Rows from block 11 of a small segmentation model, named by matrix and row number. Rows with one number belong to one neuron. Each number is 128 + 24 x the weight over its row's rms, rounded and kept within 0 to 255. All counts start at 0. Numbers have three digits each. After the name is the row's rms in percent of the matrix's.
After each neuron's rows are labels from the 100 images, of 14976, where the neuron reaches its largest size: "responds to" is what is common among them. Only what is clearly more common there than usual is listed. The data: coloured fractals of 300 iterated function systems on busy backdrops.
# gate: MLP gate (model.blocks.11.mlp.gate.weight, 768x256), inputs 0-255
# fc1: MLP up (model.blocks.11.mlp.fc1.weight, 768x256), inputs 0-255
# fc2: MLP down (model.blocks.11.mlp.fc2.weight, 256x768, transposed), outputs 0-255

gate.381 128:161119126138131161124135131148132165123129156095067131157119135157121157129149104107143163079138161128150127157140139164153123122141125117124119168150149138182161128133150103164174104119140130140132139123118119163104089129170183144092099130118125116137125101141138144098132176116138094140134147104084117117132105124161109089100156097109147115112082151108139131146113144111110115110090137120118100142136154124140144129110136127158180172078119138099124169138173160081141111159094117146137124151105151101122192107160111102131189119161140129121139156089140139097148124138168138147140128112160138129147103152102136076090106149141120126122113122114098170140156115096179110103145090152137154157136144126125133109139084132126098088131118157141120112100142132109077134098137082
fc1.381 123:121099133099109090153123126133116142139111153140152140110183130095108121141106140124157097104135080156128121139098113103132153126168091141109179130151119089160116171086114172089127105110123126133159153113134127127161152169133097163126184095135112143102085098112113150148124111144087158146116141151122128128147148123119144165141174161120126173132149099119099082117146102129138069100142138130119140118117136157093077128114084164049138138157140140110139135135095107170117149151115141096129127131127148142163108157096110129145113156106153169114139113085164113146130158110129129166148133117124140165140144119164144132092131111112121122157128128115112147106124134141140149133110103071098115081119069130110153131130137178096139128111141119113113090155147126117131131129165176
fc2.381 135:101128133084131153163164148136100120127163135129129121120125133115096118111157142142123104122116153149131128120106132118131117125120112101125141148147127096150099128112143150136095103125151088125126131103086073123129138130128104147116098103100149142152142096156124147142100111117109112121116140145126132168187114128156184134123179082106088118126116125101128098114162111128147095142148142135126079151128140150167125117115105173132109165154103093150108089122104120092122133115085099161104123126123152124125129114136116122139111162155139164147131110104150119115125158139084093128117119107111101172117160099124181184129142142101163119120151154133094172093108136107146157158125141133132141126087138105094127148109106158138073157129152134120150119212159078085143154190190146
responds to: black

gate.158 063:136120075119117118155099120107129154124105130175082133159128140149088143129186118142124104081154090158095118137097114149144126173133103145091110121158111127130132112146159125148124153105161141127131133115127109113148119114140161159120143092128110110112129109126114125077163126129123123097118107145136121140102139139112120138186147122138114107117111099098107116130134173107096065148091166145062098071138119120119080165131144135145147161129106172141110161108154101133114150123125098130142137074142112140115166137142094103139100181152144136109104145088171165115152110107169118127130108121129123099138142111143147128118118171119074107129106169122091147094135152132135130118087151122120133127084079155148159073147106113094132090144116124139147148085136102118143100129134131
fc1.158 071:153141097129112170133069114116150131147086122150153143147175131162104099109103151112158105152076139115114112090137128121158108079088098104141088089136129115155105136111125130124093122124102160129158118099131173093121137127112134103107095131118091127104098152123117149174134118072121118126142119159094118168139117195150133120147167104147089155137131114113138142135102076112168104113158139115122125113094140134135129143137136153120087153122180112159139135096132107107154122163107135110133151172110146127133099150120174152149137139109093098138139117129118128140180148193114124134128147125153132092113167153130158167152159102114124115156122131122129148123119119161157111084158152123146130065158163152137102134136109120169119159166164154146157148128137135095137140133134104
fc2.158 051:116135134141151129117156161164122136148149130116137116151142135109128078129094106118108137111134132128095102135151156143087092147139113122151130182113112123141143129113118116106133087136111166134149121137112098109150142139166096101128153106134094141094108114169114106143150133114095108175144134176117114118144158089125121159140116121138135206123119132153084135144103134172121112136111140127116149153156124152124157171153173184121112112140135112124122160074110167111098137151126149147128098112149131130106138153098119150155112131106136131115143121157133113115182151165134122132130110110092121130132167120076148097132092102115158085117108098130157076117154136153108105074128080140162141118172140072110134098089127104155138074158132172132127111073172140151095125132108148
responds to: white; grey

gate.674 098:138133111085093113115076111126119113133136151126141124138147131087096138157120164123146164111115162135109115107114110082094097096128159083052130074144125126133139105151160117081110151120132124207183140157154110134169138132139130113174148134135133114119146135137130150150160105120115116143112114100130160122140153168147140132103116142159141149128149088134123111102152109137169166142134159131081157084111106118108131105083101146081126116102124164180099109128108131188143135124130104098108171192131159152117154154116101154128147133100138118133130162092135133103137150148100130119148145152158135121161125136167142167105085112112149121083161142117139146149122101146121119145083099111147118123114115158124134092106110113116108161117137111152144117144120128093133120136091129
fc1.674 089:117173118111144128126137088120128170169121142154154169071114065109122122119131131113120084155125106128128124083129085124130092136098154144090133114142114155104120154118135117097124158147109142100128098146090160138143146128142154160128119084122111112182087108108150142086151164145150119119124113149131112113155131124101123150130133141149114081146134121065164164115159170148087145150158135152138150151141124150111105125126145104159209118133135158138143112118099088125157112123119104082134109094131106127121123122139159148105123115133115111122064101105135151149101161126163119137139123121150133145162097122140088124138127097113077101121101161137091176123054130161099129143160171141131114141114147173129124130133120108139157141108131139140129135130155108158122116179121107
fc2.674 083:126085107123143101090119132129112096139128178168119085115129178148115131099146148126140097121111099141122151120125100121129115130139117141140195125116120128134100133119136140097089118103105111136132124144127176090139114098117141123135153119128086131151123140137109135112168142117100162135186161101116184157143153135126133124112129163097094142121120124147154130162146110109139140146139162137085161129138113130100112130130116113158124067099146130089130127160098112146165121126131130160138132109119126084138201070123101130143095115101122122143122148119130179122148166141148165125106118122117157136163145133103131142094132123134106125147134134143124142147115142160098158150113099111131113145106139129109139148129042155128131134127151106128154144151170111169009143127152164
responds to: black

gate.148 110:160093145078141100122136121153112141099130099118104133144140118121136120114164148151131106144124120150180162116099160180123151123114110100112120172151145141113102090127144157135144100135135109175169109116117120132155097129166120108122161098118107099162137138159114156149149149158103118155123135132149156146153149077122168115118177068116109106117089140158141102126159090135155137137115157092108097097104087164131096144148120149134139149129129140123151107145126146103090117133095118157142111123120137118141179114148137110169118111098156115181185147121120103131132179153110106147160123105121120131130140166129183120105119106143135164130145161107126143134133132126139115154092081135176160095093112108068132137128115128179115117133109075165158163149133103140100115140119153
fc1.148 094:113141129113142162130097104121141131103133142120097145158112103120116126146162136107166127121146151141124130169164138142137133123127162136133109133188160107146131170125154117123125125144110153131107180110138103121145137126126132117166132152096121140093111090129112119104141164118099123118109101144080140153121096114125108126148147115062128156106124082105089109115123097100122115125107121119157151104082106087150112141123096175150108096122123149071116121138108131085175156210114147176130155128169172105165137119111138137124128157148132144153171144144150159114139130151135163145079156139138134148155112136169165121125094184109120144149091088131088150091107091114161106107095109118139106097106140131136124092106085123151129116120093093135113090112158145104095128126113102
fc2.148 100:140113133115128142123137113116108119178155144137127154106128082147130116127154144117105099131106156126151124131135125130128098101121107089102169150153142128141116127119146097103141133165154134149130122144113119096141158117132114144096098122106077119157122081174111152096137130077135088129147130143131128124145145090135143154150118101151153144126106115112137115113136118162112142126149150122097121113088107132159126142095129157128163128150130147104117139093115130096152163099124148130136103118152138127120082128120110147161132124105168124148162102134122127122144149139169133128130126130134089147164107136101151161104114067121151104103123150144129128137111153125115099140122128131136124128098122120093129078087246113143101104081102114122147110123161100127255124121121133
responds to: white

gate.486 133:105089104138102121154084118195153119085122129136093142174139157176144116126129107143161105149163119145143152157085136112146158110109128160122160130161150125158113117141126118125163165162098102159142152111127138117120107159151118120145118152076129134105145151134136094116120170127127118120107143152076125186111113130096126118076134153079094131115130136130107112132114112110136100074116135126146139111104088119125119116130133126111137110099157148123102108154170127154128110162133102153171164094119129096185131099160150106126107147136059119154133172140135143178088133131127152120154171158156147141147086147154151118114132118137132135135112102085095111118120108116162188140122127132112096111120143071102118140131097123159117137119127119093141153120102113137091130104105164
fc1.486 137:139163098099152105113147129102074116131153109117148140139160144115152134118094129162132153139110133112123136095147157135109130128134110092116120185103091133113109211130144152080130123149149111118156149179106118160128131127101147134049154096143123188154111132116151133156139104109137088155136134126110150139158117118186150145139102096094108101153138159144108131121136118146090135154132099164140158108082091132146108157137115142161146140123103112092095104136122122129083147099118107133074118133077136167119128147102135171123153110125134091116121135122156135097130190129127141096153140126112146149114162080113122139124117165158102146088150125179124151120090155162119132094138074119134112140116139123096148151132154156111106106120138146114119108158118129121124129088138108
fc2.486 163:115124112106098134126137138129108127170166117154135121115098108131109117142112136137105129101139155083109096187117121142129098148147160099124146119152162116182144109110089119089109103158130182085109110139115138091158102097158077125175095155135118097112124098159080144067133130130074135146136124137139141107143153156113136177136135139134147136155164120168114099122151144150127089153153119114136152133136149150123184129135144151096142095119104164113138169082106119104132149147116120119174129140164162110109084143117105114179106147098109161131133088119146139086124091131107142154104118110155106107166091145123102145134125106111125100127127143103131116097114120155113141136102174154136085115138099115161141140107168109168132105101109143150143133135147140157178112086109126
responds to: pink

gate.151 063:125102125139159102130133133095128128140178133119090094096123132115113111130152096117145070120158071103117176157156156120116120142156121153101111099129127149089112138163170124157110132124156146107116131117106143133130106135159075123097134149140146123109135149110115093119162133137140167095131139118136155135148102146118059122120115159126109137131148130107124142111161135105141131110138160171165121097152127120116145156132128140096104115164125137091142109164133137168178140115170141135199161146154091135127154148149143102101104131114121150141183106222107130102147159142123143127109098102113163098160116101145125106142123127084126166125168123162126084164130107109118115136112121105115093105116118149131090125125164133153167157140079117139147161146104145104116112153143105
fc1.151 069:075149131152158140166136155129129084128124111091124135145096097127186164137151114120116090127092169095130112100135160132102118126141134137116116124126122133119123143144171072107111149112136130140120149127118085131142105125129128096131079144119134112137175133153150175085152097088127114113123126135150137137152139137111058152125104108117132116130075146142125174123104166146152148119085094169156105096133108124169149168100112074144124139115143064144123128144153145132128099134162101106113131137120113137133107143119125133097086108146162088128116118134084107142131120149116105099119142158080151073143122163131142105127137115157102086137104148157158111164176105162120130108119125112118122128142126096144150102128157158119116100119146147166096108094192113143124098148160124
fc2.151 058:080111124136122137104077148077155125127170130106130155153135126146129135111137121141132124134119086140156132174088133115137116110114143123166180095153122108111104127109114137141137121137120101139121135122116142137071127123133119147140149132094087131134128137102150100165173122112163122134218114080156129155121108137156150141112124091143108153130104086135138110139124118120169137120134142119140134133138112116140133112083109141133068061133187108128133092169147115141194152141130140143174117125152105145134154137146151134140191124136129124135124169120121096155149139148073128141093132116127192120112096118099141140092135117152171126132135109160092125123159159119134071143120142139113102099132108131125148134127139118101077153118142144083124088124083140108163141108155108
responds to: black

gate.686 065:111138110092156108131157120100126113082184144121113120176140116101153145105148143113154098126142158099117126091096125102096153088114124110156126112114160098091138124186112152114133149155099172152121144150138102105102129139110143138163116100114083140096101115144157111177170156136143132136141139163111169139139083155116143137116117163080144153142133122151163161104153134136121149113123149150124123115106119155147148091151141149138108119154150138094149107122154127100073130141163093094162145124130163130101150168094110161151164113149088134145126118115131087147113139137108192146124118119113120177153148156150106169140145167126096127117145144121147108133145173107192125106101141113119131145150168125148119166125140158139106099104174128161107090125128132122129107160144155
fc1.686 063:115131097102153134084162130114148174104078141129105123150146130148107149106152106119112130140113130138134141121175102122108158127121118102167159173122142122140143177076104113097159087128155125090106128120096109126111103159155089071175138151130158173093132122150086102125113144101111162158133117135152108105114128093106176125083148129136114127137098120103160107143130114115147130100129153166121140107109097108079094145148130084121142112116115134118124132096144086122100100121120155142147105153104128159108103129146153173110115126130134146099119125088184082165130120124142148150167122144149119124080127148077110098156138109112161103160162097145126110102169103145099095128142153138133169097108124147112118102144148165159131147105109138147141107135142110092100107088139105
fc2.686 044:129137075151124158163123109117168134187133140102115127156157131124118145110114137134151154097135128128063134130122145162104075157136145155118098123135139102178163116093120147087181139125136145131127132073131140158147102160138172114147109145112191127089112102138109124120118124099109171159106138079109091125091115145095128138080150111102142122111105195116130119120111135124106088143100169096139141129152153134148143108154166114066154142075132160143105107117115169118095135136133160139128102136108148092127173096168107083110165157115133151118111127128149126098108099085118124150126118120129106145151110140147134139138135129145136086131121116118163140105145080157113111126135144135133089112138152125180129129135122128181131124133105159108124139134107151108106094143120107
responds to: black

gate.619 106:129126149117151116153128140130153101082132147152115100152159116124131105175125143138142151107125108153137145138094164065086144109127088129115160182149138147124131141160098140147162148134151119144100138086098103116070118129156131122094152136152130112144119132121149108171193100144154142122190110156134164160149146086138170143142109107101140132094086128136158085142145118116094114122114102103147107140102094148142118139111135122105136095137133136113118113150120118114101113159137164172135105096148125161137153119107146168199113126083154126130184131166151121214144152121128127132093147096158126143154128123092140141144109143132100148157140121143115098119121139115119125155138119135141146126094157122096145126099099117156091134123154089116156137118159078128126150113111157
fc1.619 102:109150112104103077154120128133132166149112113115122097108129116090134142092126133111118146097122125109086129154157125175150104104109128103177114123131111084155133176126142165128111069133139154106128140157163123152152124162139162135159155141121057123110113168125127149142108177111112162158129121140107141111139127180106090098098163173125103165102153154116124096123130138106128115106141134150122118143114143094074105108135090177138118094137090131116125099117155092118092114148143138122121156174153119098172084153107117150101151147123140159119124123130119188116159105143115171143114145145158169131132131114140120130133149119126151150111117119118130135075160119113114149091119131100145095112166166147128160135126109122144148159181146096149082105111136161140114098147131105
fc2.619 111:135135165139124088163158143126122103117144157104159106137121090110114122118159148168107143161157123113121171154128172123140145129129126142139157126139134119147131121112163124151142138152164136155127124169116095145127132114142117124113145140093093128121099131118130101141136110115123133133156090132118070184113129103138162103069127115117109150089061140117157117187103097129105118126070150114087117111113102136131106091155082139099114128130139151159129084153072139084117164122138172156117149139153158135162147067153135108184147144169154148156154148142134100163113119112139124138135109121112131149164130136079157137096130129095147145086125122123093122113179135123131121121128080161135144105152133131122125108118177136118125154124123116126136135104126086052152110132119114
responds to: white